Rows from block 3 of a small spectrogram enhancement model, named by matrix and row number. Rows with one number belong to one channel. Each number is 500 + 40 x the weight over its row's rms, rounded and kept within 0 to 999. All counts start at 0. Numbers have three digits each.
After each channel's rows are labels from the 100 clips, of 14976, where the channel reaches its highest value: "top examples" is what is common among them; "band" is the frequency band that holds the peak. Only what is clearly more common there than usual is listed. The data: notes from a synthesiser with random patches.
# convs1: 3x3 conv (model.enc.1.0.convs.1.weight, 64x64x3x3, each kernel summed), inputs 0-63
# convs2: expand pointwise conv (model.enc.1.0.convs.2.weight, 128x64x1x1, transposed), outputs 0-127

convs1.37:514611515477482540510553442528401545479527492498417485505526425567533523518442486522534518507509461558522417471495492491430523458495463501480529481562463441545458474509509471463483468519526517
convs2.37:481515509476465489468483448528482489452484486464495459479483439487505527525582456474559500396523446538535493476484533421447530520443503466477493492498642493516416559490512576492515473544525420466517542555495420524529497476455519517512550416434526573457502490462552472493460476542498507474452568506553449541513545498490471543484502477473590451502440456489488475485481464481529499525529
top examples: swell; drive
band: 500 to 1000 Hz

convs1.18:519504441527471531491529513430481538435435545436453506462518528494470490472458421489403410452507486523487528491460522512451426509473486505466460517474489460519477494438424495550520449472524443
convs2.18:524528495571572476578470515606468484474502517568576482435552503508450456483529518531491487562479487462493535529477579486490502503472502435562507468566497437518509508466522456447462498484499477524515528556486463456566553515553571487576525526503526490532535463570506494572538561546561436500492531483531494509438562501506488561549478474510450460418500531524557533514554467500491528552543
top examples: pluck
band: 500 to 1000 Hz; 250 to 500 Hz

convs1.8:499494476500547452456455452435591443532540471483598543476486597493513556462453481469513477573456459474453511542523506549508525545521456526561520506530564507494489526486469530509521564498470524
convs2.8:492587495510567500554539451480495455468465513506602535585530476456474500559510500545451507430508497491541513540502579425446505540480514492525479473517475493461476514460538444520451468485429426570531520468513441495545489502481507541561487482476522569512475483524527467434552489558500537452547540499491563584462451479484473546429479465422497463488506450445498453564474554509454473497516
top examples: pluck
band: 0 to 250 Hz; 250 to 500 Hz

convs1.59:467539505459536481512455481513463458476493536511479513453421493481501454474525439479503468487414417472452545439442529440467519397509509473409470472458504427460532480472476531479456502500486464
convs2.59:549459507467458495417528501474449493469541458490466556520495463486454537452485523464548515470473518554426461509455537532492557465573515510497448583475522475577439557547565538506495512603461534465516532529493504558561453508480485470468544450481500557444510557562508536530514394579458546482479480494510467422521496502511483519473516462548512494602494456487532480551469503456500481519538
top examples: triangle; square
band: 250 to 500 Hz

convs1.28:530414521506472558513455513549557489517545415571469524511483462512471463487423507434540607553435499510515449444474493448561523507490508464476464526552517528486523495474475488528498488433488465
convs2.28:477498481492481467505518544363536483471450488473493571497549545477457531515545487499499471485521527485492497534483497519493506542522527574507497589448452510471481495444507493503543535578425576472514480499495512522459450562489526521443463477564482461473481547531521484470497388474473468490466441545481542465532433544520497531495439501435530456585550477481469430547454508427506518435422
top examples: triangle; square
band: 250 to 500 Hz; 0 to 250 Hz

convs1.9:527471497496476555522380468490493503511487441537497476511436465502473457509528485502493522466429463509543504513540521475492525350505484437506466477441550486454540495468508499463414469529493449
convs2.9:496495489525458477466516531465440520507539456490409500486528600550543534410468504513487494507445528458497507482430564565519519537526449511505570536464512421513460508484597524525553468536513560463500505536488604585517490458550526507447491511416502516457521496541537534534535545478489521552509474574481470454540509537555479544552562488542486523535492495512496574551501467505511555505441
top examples: pluck; triangle; square
band: 500 to 1000 Hz

convs1.1:517458500447402533424479538466502440433539509525480545541496452556489473534424479495480414460503522529509454497429477535481477570463422493452485515507477473463514544448466526501484550491462515
convs2.1:455498504494467482458503568416515519442486527528520575490525541474481413469584570474492469530514495508483508483485508398447479505530585489568522539499501501496544493408465500512473529542476544420538531513517463481419508555509514465481548459565451396529429559466501462548502532490481452470491532507556537482449514449471504533572453489491468454523480514551532449495525468466544497448528
top examples: triangle; pitch class: D#
band: 0 to 250 Hz

convs1.21:435457493514456489487535499506507487485526465411422481484512401521532481519421516499497503464603505483476402480467406460457515543472464481493508482491455490479477478566468481457526490488503560
convs2.21:478533472471513536479524515382471414519423495479456513528463526491414504470560538486546444506519489441510467504449476479509526518489494551505562551441483498431456395474499538531477517517480509507494458501510482492408520482495509588454391512494512467413473517523508508439452520485525533487473478486541511521586464525490466525539475452494515479486524500551443482536536486500472460390435
top examples: triangle; pitch class: A#
band: 500 to 1000 Hz

convs1.38:460492541462421529523488553491463528497511481414561467576475472547527484469488528499490554480466535502574435468541449463504490378494522474463503530440493556480485454466500474474450502540545524
convs2.38:445532532538515469512474481356525474451452452506475555469563557516456484515536485555479491472536491487563491495462481508441463529479526503482461571453450485499548451464483513479552508523429484483428498532504509495450490522489536573436429530575480491546480515503542500463448441543513494515433431460530485463538459576477505477489492560466549479514495417493495469488478475468530484408421
top examples: triangle; square
band: 500 to 1000 Hz; 0 to 250 Hz

convs1.3:451541518506462432570469443558443481441543458536479465546463460557563474506472519549503474473465563499550513500440574495526522440502487428460510522493475509511526535462541500454460476588523510
convs2.3:462558569548460464483460535435490515530501516537414520493596488538510435501472451527432539548498556451539461512498462479427498496511545547540451454453485522536567436465567524484488511440442504531479528493531533516488457478556563507474431539520433541499516506530523513490534510441491483588582438469490454517500487472563532519476541507538476527490571521457522494482510506533448536432428
top examples: swell; drive; bass register
band: 250 to 500 Hz

convs1.7:524510499540474547491504554527515560406484534536537523503510496504465493536487483493425376521481525547490496498406565518558435487503474524429446494544416487531517519476522517558467505514525484
convs2.7:482454534469521467504501513520495471510558561547499500490502494465538527452439523524463561465439533520458525501511490525488524427488569511472451490488493532497502435529522497461509524548499588542507646534411525505557483492456602429489532462498438389512470466515480511556550447501498504465456504536577494487513452475545543468512556500499510514445462521505597490470445528524479524515456
top examples: pluck; bass register
band: 500 to 1000 Hz